python train.py --encoder_arch="gmlp" --tokenizer="char" --encoder_layers=12 --text_encoder_norm_position="res_post" --text_encoder_fused_qkv=false --text_encoder_bias="qkv" --text_encoder_qk_norm=true --text_encoder_layer_scale_init=0.1 --muon_scale="match_rms_adamw" --lr=0.0044 --adamw_lr_other_params=0.0014 --batch_size=256 --lr_schedule="linear"
Rows from block 7 of the image encoder of a small contrastive image-text model, named by matrix and row number. Rows with one number belong to one neuron. Each number is 128 + 24 x the weight over its row's rms, rounded and kept within 0 to 255. All counts start at 0. Numbers have three digits each. After the name is the row's rms in percent of the matrix's.
After each neuron's rows are labels from the 100 images, of 14848, where the neuron reaches its largest size: "strongest on" is what is common among them. Only what is clearly more common there than usual is listed. The data: views of escape-time and Newton fractals.
# u: gMLP up (value half) (encoder.blocks.7.mixer.u.weight, 160x128), inputs 0-127
# v: gMLP up (gate half) (encoder.blocks.7.mixer.v.weight, 160x128), inputs 0-127
# out: gMLP down (encoder.blocks.7.mixer.out.weight, 128x160, transposed), outputs 0-127

u.128 095:151145113149136120135108183146135135126119154132119129141110127111132100137129102088115134129141109164138173143118130161132180150144158147087162145149123129131164094135155152081116139133135123090144148158122121082106111102152152076147130076160091154107138113107112115119151101122150125143145101120112130113111137173122170107128101092110144126138173102153152142103133047100103139162128
v.128 107:140119150151126128159090145108162081112120137136093122131103111159075129115153147111155159125196126116132127130123129149119125144104146113128117152157125127142136090146139071079149170131138112152111109171179153101084100098137132137135136112101106153141089071158129116135150117132128152129106153107152145148130131130121133116133165114124184079136164099105153142112103085123111128145102
out.128 109:158168070131150098138135102111133113109146139132104092104098151087121105098130127144127127107087128141157093119153109142174121121146124120113170106129086150113109094135127160109114115168125099149115184138115099121134140109150134119156112145140135116162120093125137143151137129181114140104158072134177178141114107148167120090147144169111118164118132114091143162138145144126114105091137
strongest on: tricorn

u.133 108:122159141103166148140115094170126102127136132109134101152126087108135127138090127138135127175125127089117160100124129117111128107134108145142155105163159145075125181121139115158122163099069143118131172141127136116139167138161160128115175144154139128100124113115100096095112116111187141091106099128151094116129111115143115113079144146148131072165119136145174138121090111133135107129138
v.133 133:163070104131077110120094151095111142094136133133116135090108167121114153150161102152135155115101150135117098110139122112121126133162127142120093143093140090151131127141152107128119123161173106166118139136145154121139105135133093142117139103133125129193148150165137153148112140127058123172159150129108151177106121097121162136146120101126109161136094130109089143092123103126120164138097
out.133 125:107136110137142129136182153152169116153092149082130145154152113100125067125106154082134125126154113116181132132088130166118129123092129122123146132127110157081123087138096146147129115105115138092140094133136117150100151119131168098154110182139096096098141155087135122107138096126179148115126157122160109112099131162132117126132124182140160078127123145122115118133118150127157111132155
strongest on: pastel

u.46 111:092146145147116116138154142131150155101138118123162114146106142115136128119125110097076083101113121086111120144158171150142125125148155145138130109108136137103141123111101112155156158143142111161164129138134114137168105154151066124101109106157107102136172111132149170105125077124136119128109099125146137137108134073104147096137159114178104075156151149125164101106085139138154104132167
v.46 113:090126101120120134107172141128148104154152144158076118159112086106162121117139134130117100119105174137090108135143132114120146139175090110185152159100127121124102137125105140140172109116152152110181115175156075141167124119140128118140119127115137134145143135131114126086106123102136135082104095152106128147152109094115172137132117110099117099132173127119149142172140127074163140134134
out.46 119:128143084115112092115121142119142167152123106156121165126084095124094104103176159117116155131108116147098122114137122147146155090122135090133140126170171155078116147103137131142159079142125150169143126102148099145137155098162127124173128143083134157117108160091156079128110131107106138130171145138132128172124106113118136144136132148099110132105185125124142096147149078130121111139109
strongest on: Newton basins of five roots

u.142 090:106120146145123146139135152117117132114133104149098151115176141160135100163161095096148117139129114107149117107129102105131104124087107119103153111122123138150087113144107073145113121108121137126128107160071165141094124112095187129121120186129121164171126162143109162115125196121131109066148146156119112122096138095126112174132098153108127135157115164136126132151152119143124152099124
v.142 113:121156154121132119136119081100096100149099128112108154133156177102142130131138110130115123123117120164116112182112116098160166110139111127128083164127118174075147088149096143177108078142134139126137143108157151134100148095157133130107148137107111164112129171122112111120151124104153138132139132185124117106152133126129115165161148131127133156144074121153127174079131102094108102113120
out.142 113:130148146160128142111071125125134149137165141109133085094140123145156159113091133146149185161128125174158157153146139119152085175101128111134149131147147124115123147095162136115156137116114125122067154129159134082071098103176089089093102137138144134112153100129148103172130108114138123131128144110160134104129154124155157149127141114109082121104122102120118098102095128121131122113122
strongest on: close-up; Newton basins of five roots

u.87 102:115114169074132121149103109118109101110122164153133122133148096151042122113143102123119139120080118120091120098140150134128121110139096126141150169136117136146085146096168131136151134122133102136085124128126166094168178133171132142121134149151150175142113133151106118157110138096131174170144094164126111121107163155098130147094145132127109099116121139092123101139139128151154141145096
v.87 077:144167140132137116115161112150121127120147101180156097179130172065089120115126147132123137135096116159145157141174093111115079137125121165124080106146117168142135107145102099121109135107180125141153137107139084168116089156115130137118150129107137101139098134066136132107103157115117108131128109114135140160114131160148156148137124146162167112122138089159124133117151126120092127152101
out.87 112:131142091174169140119154124134156087110155128125124103181128139092159167146128134112137152154136159143128129102109148130113135107116155130115138107165156182102173141139110123141136110112128104113146153126121103162106068141113119116121121109117139106139130123081133169123130124138095091103107160073143099116127133119130131084147167126150158096111168078165134156136093125126079106108148
strongest on: dark; earthy

u.78 088:137121123151113160131134137120071107115122115183117115162117141071136159127073127133125111163102122117137133147155102098098176190132088131140161123096148165147136145115102150148159172134113154107146129155119140111159118093132130132139116152111161124142070136119108117109129138127128115095097140135148084136113097123122122115158128101114105114156143098133070132108116142157140166150177
v.78 109:136162148140094159123127094133131092146128146148160124185114083115111152103124123104139139138158106133178117105155121126133167180170097097148163133124179098172103165132112137101122160158092130115138102153117128123140107167136124143088154129114081118113103111128129111102161129137086091117141116133126110084101155128120128114133136112124097097137100158153123110117122113154128180138170
out.78 097:127120156131152141117092101094135162088139148107145152128109093141092150118129105187159131139123118121132177122103111130157134145159120110116123148160154162089148125116114129126155132120180134114128123072118113153103179138160145119083119132144131072130125105116118128126102124156116114137126103086121172105108157130118155155158153122095148104154069152132159121111131126085156156097092
strongest on: close-up; pastel; burning ship

u.2 101:131143093149144160155123132154147083139125111119122095181178112095131099112147168127157140145158085085153140150124139123101142137115137185114121140118118087127128163115087136100095176141169135122132124115125145132115130144115138103109128161107138188129079108126102113158105138141095102182149152093124099109141096125128104146121122121108114154128151111113095116104100118142132082095145
v.2 105:117096133104114135101091136111127146095178126129108175130084091097118138098129163110128096159136118107126112113108173138155139181096143121114139127108117137107106125116120112132140072116140142164145162168146151130158127129136136089131128122118150149141130075145113135134082114128140109155161185147136127103068182137112108121118132151113145138182129128138158104110105108176098116132118
out.2 095:103151134139115101131151077127126126129188109144139121067136099107154153085144130151135093131143126108161130144154155107137136082132144146138123146089121100128088104110172091104159083098126133112117129088112172134121130120085118159126136174115181163088135115137130124173113092172134100142146143167139119115143134129112104136121108128135156116161155142137174101125145104127095137135130
strongest on: quartic Julia set

u.143 091:165094128132117129150151159104126119137130107168161146137128113106164123152115140119116149123152135099096134128140121071185146095114091096111137119114110143167161176086152112189082177137114101119102105138091117136092154167092156067129107170113145114124140101133111126093147154132135135125135102139130156123129144124110148168114137097092162109095124113113123117132146119149119144112129
v.143 109:112120104119121118132131096138146114126109144133121088103113141129099125120088120146159132143100124087106125163136120109153121155113169175144098128146111153078114111166140159152123079142128082183107095085146098139153141129131132148104150135122119140140149102145134124174130114113144163183132135113152118148141133150149163122103124152122176146149094089090162156141098103152098069111116
out.143 118:147144113136112156131111125162088129134131106097131104125146158109099161119161134115144089185131082135162119127160144096113145145085154134107066104143136153099123125121125121154126150134107132141128136049120125110125130105145124100106093093140168154106132119115134133123132146120164166174173145129140083119165097102091134151090137118137169139105146111129131103167148145107120133171136
strongest on: close-up; Newton basins of three roots

u.146 108:147124141138182131114171131091123165150109124103149121166170110138135166133123125135121098095168103116110124093137105129138146123166115130180150124099121128130112122121130122146128195074121178152121145113120073123174132136131152121154152118117132080129148124174134105140114185090114139124130114112121147112144122127099107090102116099127148148112093152126112094174118159096124147106116
v.146 114:143110128145117141169093126128140117152143136102153091108142144107156160155169116131113169149136117092173112146131079120134135130115120118127158109123146106180147117153158104117137147093161101121109124137130129099136121112100131136200143124094093141135081096084120095085102127111126147094108123148088147085149134125133105134112161128170128123127173145141113118108113153088165160146167
out.146 107:131091147116186130115097130140148146075119094121121137148138140092160111155124137155146152140094129115093130127149144177125130158171131159100150140147136109113099095141112154102136107109109122116150126122134115126164174115132117138079136172110101166167106167079103134097106123150168146145118133141109113180122131118129132114129149098132160102067102101134126151115098124137160101110094
strongest on: warm; burning ship; sine Julia set

u.66 098:101135145099107134104094165116187099150137158121139148119135120106149115135115153127130147117116131155189110103098091164116104079120127099127121147137124142157146122132114158132117128120157143171090149111119144159137108100111168112141185126138149134131160060145149117104118105133122135139130140094161145135125147173100103145115148082090096125140135148107164101091109117137082162140105
v.66 101:145129112135126161154149119107150160108130158119101138141107126140155080106171096117140099133143112149107127126142180131112105124135155113115044113146137098129128131107131098137136120065140113138120140137145138134082120116112150168179104125102133098120142102144137147084152141129133167149150062124141102114110125165150104129118170127131079156121139107180147101148099142136161124123111
out.66 086:147151119160098101128085102146115122135134102104136142096094093170127128117103180121088117163126148142125161143128113133139137146119094140110150160136147129164119145116138106096164138147120148133151112179135107132135152111165106114135128075154129116127087143127090173118106108149176114108136142170107124133156130077116168139134098111129144107076118123166095136100061146156148134135131
strongest on: grey; tricorn

u.112 102:147110168118146101123127117121115151127112117142074077093087142127171145141099137141144094124166117149112126105119155145133148136154147118169155151115189110105111152158108132095154116110087133117111128104145140138119140135098117150107126168143086133135153167098103108160075095160089117104149100150134134114163091160150098093144128174180140106118109117146130144148129115130136119108118
v.112 101:140130132155084127147106154110138140145080155116127139097091116121115127094115176156179140104119165129097150126141139129123128073136102176106118105154154128158136117114119116139066099103147126163155170096101151131104146125126132164100138110151103111134131134140146141104121168141170133130120146145158120152072107128157077087145093169096142113162106136107148116154134145129103135123116
out.112 109:103164123142120125117150157108109132123081114099109089129069127091112111135169151160122124119107121145089138148118105112138139108088087180142107091151136127101137144131103132143091140152201110095129139120145144122134116130129127110147169159150102083134114117103138177135151146132135139108132126157131117104161188090116128152107102124135113131080129170127129129141151132175163130154156
strongest on: grey; Newton basins of three roots; Newton basins of five roots

u.72 098:124155094085144111118077107092162109119126175132099145149166133126142096107114112094150154101113155126152115139162099165155130139112093105165148093149143123123171166118122144134119126153158133135161074144131144107132104141137107101124124132154138134096156114123133136099064103109154143102169143114163129107110136145160145079123061138116119163120109114166123119149141134131131161145124
v.72 104:170139139124132159120166106130094137110121131118142116153133182122130148141119100179153101176126093130132147117143144103131138105191110108128163096116132130132126167156128111152117166129121127137115114150117129119123146106069158133109093141106148083138127111130116101101132109147082131124106100110139129116143129095140144175183139147087118136099096132127123060126080159152117174127146
out.72 115:114124114166079129140123123149157143109138137125148124130162107089184113146120128153099131093117050081116137133122131149113089175124185111115120104126095144132104159105120118156138119156149130147086124151095115147150096143098080144126104099128155170120130130123135153142148142126192116130077109185148102106122132126163126135150125136159124119146134114134142140127097148109111115100146
strongest on: close-up; Newton basins of three roots

u.19 097:131108119070108116118122108150114096114156165133135110140124107133102101096169148077138106124133127144169099134160114204126138091113140144132135177122157114136112159117095088143137160129102083159132094143158164128110124137173107117115148157126148141145161153097147091097126132085147157113150160127123172172132135155106141124114116141121108095116156108148113127113123113107127110165150
v.19 098:137144160186141128117122125123150091139105105111111105081133111158117156133118119176161131105126131115127104156153143105126154138149077130131058137191093127130103101086096129111145155103128143140125100152120159145147151106140117157101154100096191094095138123153128090102106157101107108115119126112146116187113179123156103165110113137131124149130133134133129147141120131111124124129135
out.19 094:146167115190089142137135140124108106138129124120169142149141163111130147122099082087123144130140136135130094172095158090141135183179098109142118121113090156169147134114139123117143122151151105126110117112084139142143118119122149136074124091103113106101117073154074109136147103173122107164141137130113141123138113138134151164132086128118156117126141145139139094158103103140146144096108
strongest on: tricorn

u.109 097:135113108105136116113124110131123129108155152069158139172133135113133141116100150163186121142110134111133180148125104101147123151101097099134145146144118119102131109116108131103123142136083148106135147151149095151092149082124145098123173140152119176098143150123087149126166163126126089111116130149173125094115119093179084103130121125141124166143125099167141102123107118097122143182137
v.109 068:141134122076154128087125130160139115145140121151138102115074142168135144139142165152101114155105153112110103129161125112156152101099109107127101151150119097160191137125097093093100109092103117104143111132166149131102111127153150149125155098119088115112106153165111097188105135126117105131115090158126118142115119141124166139100141105141152152130133118169108106143111099189145135105141
out.109 079:115148144165110093126157093161133165137123128158073138142103136127137093139151087099079120059142134142139134121090102135138144067112146137144121113137114127151109130116142130190131109126161116122117152125096141115162136163128154160123100168134146122129132155129174098127079138110126165143136141066121104136124135149102126175149121102092116144096118148120127161145126162141108132101138
strongest on: tricorn; grey

u.80 101:118180151132126099098106134135131158163122133119113132133099139144080094212119128144082093086108123103094128165140077138130098098164162176129104163091112108107117141131138130124099097111126109114124153141101157149162142089162068113155127149109106172128144153159116125130135129131137123152110151143133098106124138130109112127138121138126135130147131128081114126113130120171141164152113
v.80 091:136132127082153098142120116183151141152145139167120142123120137150132078144148104139138136098131096124182131100149115145082123133100153122136096149098146158140121149146127111097154118130070076148101112121147143175120165096091130063158112143131125142159109136121165139184103102093162072121115128133098123126143142101124142100122138118147140138128145105140117100153144102136137127143157
out.80 082:096118126122122116112152098090129051093120147168113133121192116132151123073148135124138169136134132130099109113133171117132113128098129135105165115171154158119117126105122152112138145133097110122135171144187132094098156128114130171079128088186178148128145112139139136115128144126145120092155121134136113121111099130112115130138121156123101143142157114172145123093138118086112114101137
strongest on: pastel; Newton basins of three roots

u.92 101:145152175147128143118144133129115126126155117099085146162111120126117104115087100139137095145142118196115129102133134172089134160150127148128152153105151101144158083108138147148148109128138136106143120130101117095120101131130136157145163094148105073158134186123113131133143098099151107145112173118135163111115146150140150152102138079146098093091116107142159145176131113105129136105084
v.92 105:109079107135116152142092137135187129122095135152120123150133105090167117125104155160155165161133146093116145104104160085147100116128132116079116194106169174168137130133117133058128148157139118113107128116143110144142128101121157136125153123111128112133155137134140123155062088134127135107136099123107080108123081123119150133137149178104110136119128150124105119121123140158137130125129
out.92 110:080134141120092146158142098180119101114134136116131146142096148089139154109138145132144128120133165118101100093161105130149117134159107107107128156141126157141107104134117087149103102107129128127130137143125090090157120134157123142136118151184093116074151132121118111129086184078089152151114122132130095148200121149087145123155151100134109146167152111144114126124154124131118134143171
strongest on: Newton basins of five roots

u.20 099:115088114151158107134142140114103107161133131102137156134127138075082148133112114118138112127153148170136176128147151147085187144090160127107122170147134145121108125127124118160127084117113135162124150136089144114095109101105150109117125061107120145107152154105113109158163119084127155141170162120131120141113130079113122144102124152179142146089121162108120114116157096149115117144142
v.20 106:138108150158171091112105121136163109143141107130069128099148153108116128116128157145130169115174147131168143135136158100121144116084087128127088139089121139126100114148126149126134156124138141144107146095101160104143143127080152153115144113161132147124118138119159155155102092118156130145108120110087122172142118130141049098165160142101153110123108091144088138118167158116133117108131
out.20 104:145150142158111129157098108102142141116128134144141127157155145148128127167133139120113103087115102124114140101106111119131138093188156111146145087117165100069139121152136119152149126118135150140106089091202113115122144141167120140160134148157100153162157105155115113116122109105125114082134079141160174103135112104161126141163131091152099091121095166119127129112145107116140095100127
strongest on: Newton basins of five roots; cool; sine Julia set

u.25 103:093135110103103131143144112106083129130145123112130117112154084082132136158139132119170118143141141184140144167124132122134113101110127107122114104132143136121117155125107141138105111158114146110119104122129151123106149131141086116161167160132129156152095125107131070147144095138117148135141127166138168169140156103150076100180154111150122144134105192145094148148132158099104129070086
v.25 112:160111144161148105138108099169095133171122147141126138125146131164065132159175148089111109089124132092134144171162145130086171102150139161097118140167120129128144139108099116102093120171126101166117136117100143126167077097106094130117130090120134150144089110152142146129154109109127102110110145104153165095133136126119123145132134135126101103129143094129144090113144122152171153150136
out.25 105:124093125121154108142107140129141140133136159113106126141169146147168086092135110138135096104081165111093155144121095093162096124132110107137154174142128115143124106103122137123104156103080110135122155125097119169131122158137121119105117099129144101132158131163119141102094143093151139098112134112140139135131123100165126105061161175136131116136149114098140138106144171187177165118153
strongest on: quartic Julia set

u.90 095:184143132092155140155146120122105136133145089077080160124115140154116079124116122111123155142112138163133131115087108124123131155107114138120132131164153103136128124185106136157118122132113132103103154139125123090103143123154169087127175145104115142142101170149167127142136132078139134176129117082133087165137148153164072141126134122132114172101109124113141121139115166099135112093137
v.90 105:081085125166105164155113109128132146121086156125130131151149135111116114160127113100123120116154149075079149113106092098158155112134129156119086143118151118087138134144134119136141131095136158141098132129136110134126157164122090116117133096122088130097093135126122130162174165112106154149164133143166122116112117166190081131111173178145131114127108125152128133101145138150080136114141
out.90 107:073133140108083146131101081146129118121160183124141105149166179112140138131111128164133143140079137118130109124108124134106129110144108156095144100102104143143171111097151142133112098110149105130099148143088104121073122113173135123192142169134126119133124133130136095157150154149094144149112142172116137090114103106157173146117144103117110174153121145102093121136146126104116130140125
strongest on: Newton basins of five roots

u.65 098:107104130139093114129111075088101106129111094113086115103120146143114112113117126150141122123117135179127105127155125119151128131122176116146136128170122114146109123146121120214128165094110096172146117115106121108124176146140111132109113120144107176117142159133100127143138121115145138091108182154101156172076166110151095131143156129123108139117128151146155130138131165086109113098158
v.65 110:148137116146142121091106132108166127092129113131104134126134143138153087079131164144092134154118162157114164113151126155102084137126133123160131119141091123163149158136155123128144091106112117129191119135112073121102151144167097090115149144095112166146144118108090127169098101126159139162125128131132087135146123105137150131093139119168073129075132155135163115138096143095143129117144
out.65 106:122153146155145143134123162132148147115152124079181148095079130135112101130114115110120101112166125158118114099153114139087148065096115161123139171109117125081108155103151158097125113190109087094141156137182149118146109126133087133158139122147104118142109122097125106106130153134120120105153132148124115128181121145136121125121103147122118123141059119142141149178126119139129125148151
strongest on: Newton basins of five roots; pastel

u.132 109:161140147168144105167131147126116136083145117163098125137134110100170113088098120110136087145127155102126108137139134108096136114148116124134124113095085118149103106122187163143099108142159122146126136156118118085172101138134143117124103117150133167127132099139087103116118143103116180139202097134161145117129111161152136126159108095135108119142135094157118138121129136123079097175099
v.132 094:136131142179147152117139113129099108130167123104162132108162141145090102174157119121109114124098095069106104129143155124134118137124141132105157078140126137143151141081105113138115116140112093129146159105157184123132126134124152129091082085143153119188078126129107099147143122121140134123121142148106150136078151123156091120138166146110102120144119127116126139156128096174158167088128
out.132 105:122112153176091112116144092115083159175098163109142123133124131146112133131161138094161119129128093111104122104127171147146124128149107140108120105136136085127117151117137124137097123121135120111113097148147200132127129170094121117114144160137148133121158130088146079160091110117165087133162189140106139131106154114107151183114103164115127115105124122127172108105092100141120154124139
strongest on: dark; Julia set

u.7 104:153109141137089144146151121145129108121090126142163147092144169117145114152189095112129117141124122141119117134159151093170101146137146189109183128132150115096089160117125117104084167134139125088120128141170137154142080095090123124151117124096127137165108113144106114092141103105165148162144150181135121126117118133090132093130092101095136120125149122116096138139163121135111112146119
v.7 105:137116135104123172141140094163112146137119092163139145086077149129145127150108095149125141100061131168145095164119145111143188143161108181113148123135147121128133125116121131119138151107139154117129093145113115097101127136129137153135116111110119178151104104084133148103118145096127152124159147140130157098069148129118134137077120143130108128159070152107121141133151082138152146110134
out.7 099:085108132083174101113128114102095184124144118135102100142113098177112162110118126128150141112168107133153147143183152133140159149153118132145086078135089088127160132128137120120149156102125131108130109101128162144067148113153143146121117131119128135117135111080094154134099146147128126108101153127123136105115154113108152132160136142118104187153091115160131130150138138085137106137163
strongest on: close-up; Newton basins of three roots; Newton basins of five roots

u.156 106:138114167096131141159100150135177131112160155103094156144120134149125152128164076090116124178121109114103120114114127104126117136135144113085134179134126132081137127145093134122123141127152119146157162100084125098146106155101176126101120137115114134149124120138149097102121135138129127123127164090116101133081118114098170115125133164140202132135107101154102133177094146161136113162119
v.156 104:144169149076138128156146086121108164130143111117119105122124130152082099143120125140154144093117149180133170169120125123135140133153135123111130140186154108143129123134102161175108091114113186102127131108132134138129125094149098110122152128156112111137137137111091095109157095134145147141081083130118184114142143132136110114121120161186095167090114131126141091136148110126134123085135
out.156 100:153100156158141148183141106144138121129131109126128126148105145136107100137136120086142158114085128138136148112105134112163119148140182107116138116097125113113162156147129145120120139106136131152112087072163102135119133148134131124118097094143124139126132108092181146098143090141120130128114078102172164118102151155149161156116107084114111067163146138117109122143167105091094167162144
strongest on: grey

u.36 101:161092099134158124145097103155123181157071117137104104126108145170134099138100147129179116150115132114109188120109107159143131141161107138121143178145126103110111138116120130096108115128120113115116146093162111162111144176128153143125153111108104094151103126152159128118131120179161105109089118132182129124134153159133167167132115100123147158134119117118133117149090141135104097136085
v.36 074:135112132097094147126087119163122102132109125187119118122120130141156164099080153116059150121083122183150160108124122123150120128084140108136124122122130161135146127131105101122101103107116132102120145114154153108136133140188147130153139124127158128105176107115112169180101119099139127114084161160123135136148110130133144124177116114099085130106114154130134100142154082144104158111113
out.36 072:110145106123079109111126169097119123139150112113147174143182108104122151122138099140109127109086135080146138125134130079137118127129109103097104103120151124140128124155120108179111138134155162147158108155094144083118152106158113129144094153169133171108175145103123120159107170118135180098155179130109114121142133101130101116149151131156097119102126097139102124093123113126129167152155
strongest on: grey

u.150 107:136125138116116117155187074138153132115149108112161138136160166141104091103087162112148169116122162160152098173142143139126151108134146141155138110111172115136136062147169173086156153130140154108140100119166112084112077087141132097093132170125157143130135126117142145121148119138139120148099149171102092122121125113149102121101110111125138120139109142141151118103110143110105122114140
v.150 076:104074141092113121146125109159106145157137113109166137143158165106152101138111079146129124096149209152155120114123121113141159133113134133163117130155088176140142116085130119142169145106114149120136117123085143151134169116123104158121105128167124128123146129133125103125127117166120166087103121178126131100130117182138141094123136146105119132148094096133075112158118114107132156098124
out.150 089:147125145136139142123063136152079122163103141147093139154098118146154133108099099149122053148126153100123131113087140121138138188161107107102138154163117145097119177126112125146123151137119095142169132152118109147146138164107106105145098101133132122103112116134134122120093125113081118135177120119139121133118153115138190157180096125112119109117139122118149101155154147149118137147090
strongest on: Newton basins of five roots

u.1 109:136135135153135137150113172117084109135131142142092128153125098148155140136105120113153164127155131108134100128051078112093144137157150166105149164139141120128118116156130093155098166164143154132127107103137099125135113131162127100163180124089150100128105142130134081115150173119134144122077096110167194109092107149132139113111136105119136142110123089127118124120123137149101147105124
v.1 101:160132103147122108102077129124107145166113192087109086145150125134124113133104167099151133103112100143159098144158095126147148121097135100109147098181126115123153131136152122063142108111109106151127107121104126179159160166126164151141118151146121107141118148152113102132140142141106139147154112123132109107151108119158126158132084153156113149101128102169142133127102114114082087144153
out.1 106:123115139090169133132156120111133165147078173112139174097157145081096122137133125088084126138111151130109119160165118111160142120097130138147102080115075136105126107121137136116130132137154114133125116150115143101132165117100112173089154111154126135115144138133134128128073109104145138148138142135100144151165141141058119128145145147095139131153139118148172150102083150158110100167124
strongest on: warm; Julia set

u.124 089:168144169113106099162145135137112120118120119111128147132152119107146098127081160149150150095135111123121148172157195157148162120122119162106151117141060092182152109175113144128128190125151129097150164149135127139104152106107135121134114090142128120128095143117105105076116143142100108118119078121114186129152105138099108120138117105137145107135145147122101145103113114126119142137112
v.124 102:084133117132143141119119108145148124113030128144146156133129096102170139158176133139133105137119167132082153117110116093123151136142136124148127136120167135128132131115107134115112102138118142134153159091130145119142109170114146098096137148113108131095110187151127146125131135114133112097076138144153129138098140122131095133145176169177106144128073101145149115117081097150095117125135
out.124 115:145140119120102128147106143134113143141126094155134119123122126130089104134111153128150115136137154111086130093173132159141122121135089099143143173129186120138132061118158068157114079176135096109135095057132121171117139108103136137104106095145176150122116144143098131125128096083133154169107132144132137142144141148123150125097140147147106126119136137100159136096136134132166156159116
strongest on: Newton basins of five roots

u.127 095:117119104123113116133114154131082133110139133106152127153154168119146143132095127104137132128139117158161113163144116123160158135129135115135142128172089079130125144119179144077130145082098075148145127114122131132097115156164170165134119128144137149116128108099140091149120121160144109102107108093111107182090146140098146129112107092191101149146114142095173150150140131135101101172145
v.127 100:132178132158150105118176118123102121137130113099122158144112124121132121128122104131144114125104101165103124118141178124155117146077131129119154086158114117115103121157120159136133152138101096073137110125134127154181115115128164166141105123089110099173122144124105174082124113167141139108152140136152133142142190122116116132113137124120139092164118067090150108104088116150134100139163
out.127 107:135146143136108119088120066116155126143123140118092108142121166116150100124139141090141104142153137087092159150145133119122125134116146138133148149113096119161155146151132119158161128171105112143109115101132133119138114142132125117133117168114162108158122157200120157079139101133147124091085157158101145109149126167114149130145092132086178130152137124105111089130073119085143154098102
strongest on: grey

u.23 126:133120140122151122144096115140092152111117141113111150169134114150114170139153112158090200135136123134097098067173117137145133095105140137121095146117122065117139122151136103105137090138168119085144138160133140133151090121136086108154108135177195139147144107163133129136139092142168139112114114140139136131114131096147141110126134131141132140100110113116108113099144182132144087143102
v.23 148:130118133136131105117116122102147132106165121151128138098103137133140091131120136100138107122098141159152161151101117116117090206161151151118139117154142178140136131122063146133138165120073128181105108082116114138102128121131154162127168107088080134137140127131117133154100141148088132144127144107097105132150135118084115153141137135147138121145073133165149125159095082119095143124144
out.23 134:156131085125147171129128119163126132149093119110104111161155142114086161122150107149103185115166119108107096086137117137108174074080119105121123165106106106108129091150178134131140101117153111112113131142124155125136104150113102113126120158192159117112128137153147137117130154124157129117165154108167122144123119140104172120124100135095136100103141106128128115101134152171161098094144
strongest on: dark

u.47 093:165121130172132140106139124114113129148107123105088143112135113126106126119169101099156130124091148099160166126137161108153101152121085134109081083098098113119168156094114114123124130113102133122082104094118152123131136123134155122111126141138135100149147170119122161183132108145202157158111149130152069163099141114117137124164165114123129083138123113124117152163141151118124098117150
v.47 113:085125118131128152141150160140131113096159156155110136157145082106107085120143154058112119126111144117117137139134129190132125116135158113144147125155104095129157138095136116114120085124149136142169123162089123135098115164116109098107141134108118120137176117127128172079137120171115095185149167122140129120124108132131138143102126089162107146130146129115186121127162096130095147094123
out.47 108:112139170119121130142137168114118124115127088143129106127158121129121077121100114104119095140172115133143109106172176126117109087154145115108121131148107157146117183103126107114108137145161077149126104155144124139149136132113119197173132127154150105133107114141170134091135156135087085100160114145112137095149097160076120146138085109128111114118138152144098107167122103153149121149139
strongest on: dark; Newton basins of three roots

u.54 106:121101165134107156157137137103158111135120114142129176114137126109096109110204117110136094138136116120104144109113119155128124100140132146074133156143150161124188139141082136136136137112088132121144102145136125152204099098110111146106128115141163111101108079128089078114149105168161127127109132147125128127114127134138124113099099131128128133142133166131120154142125094156106113199115
v.54 064:139132135151113134108079101136170135120178115201132103096096140114107184133159119142139137138111123135132166119128087135140128118097118105160114110131112170112116154146101109126084066103143101133143168133126121112103118108153143137122138097116134141120169156122105170120134128160119139161088135132074096130124136162100188119122140120120115148138134108141136087129154104160125079120134
out.54 072:117143082157153107148119115129110158150136144101119149139172116146158093108080100130122174122119166163124144111157101117092135134124138136169106104105133112119151105134147117100091147140158138119114163146146087153065114122152128093163106120130135149138148142147162138100106102127072133131122150151102106100154121141106155141166156161126143150116140117126143108100119121098131112048155
strongest on: warm; Newton basins of three roots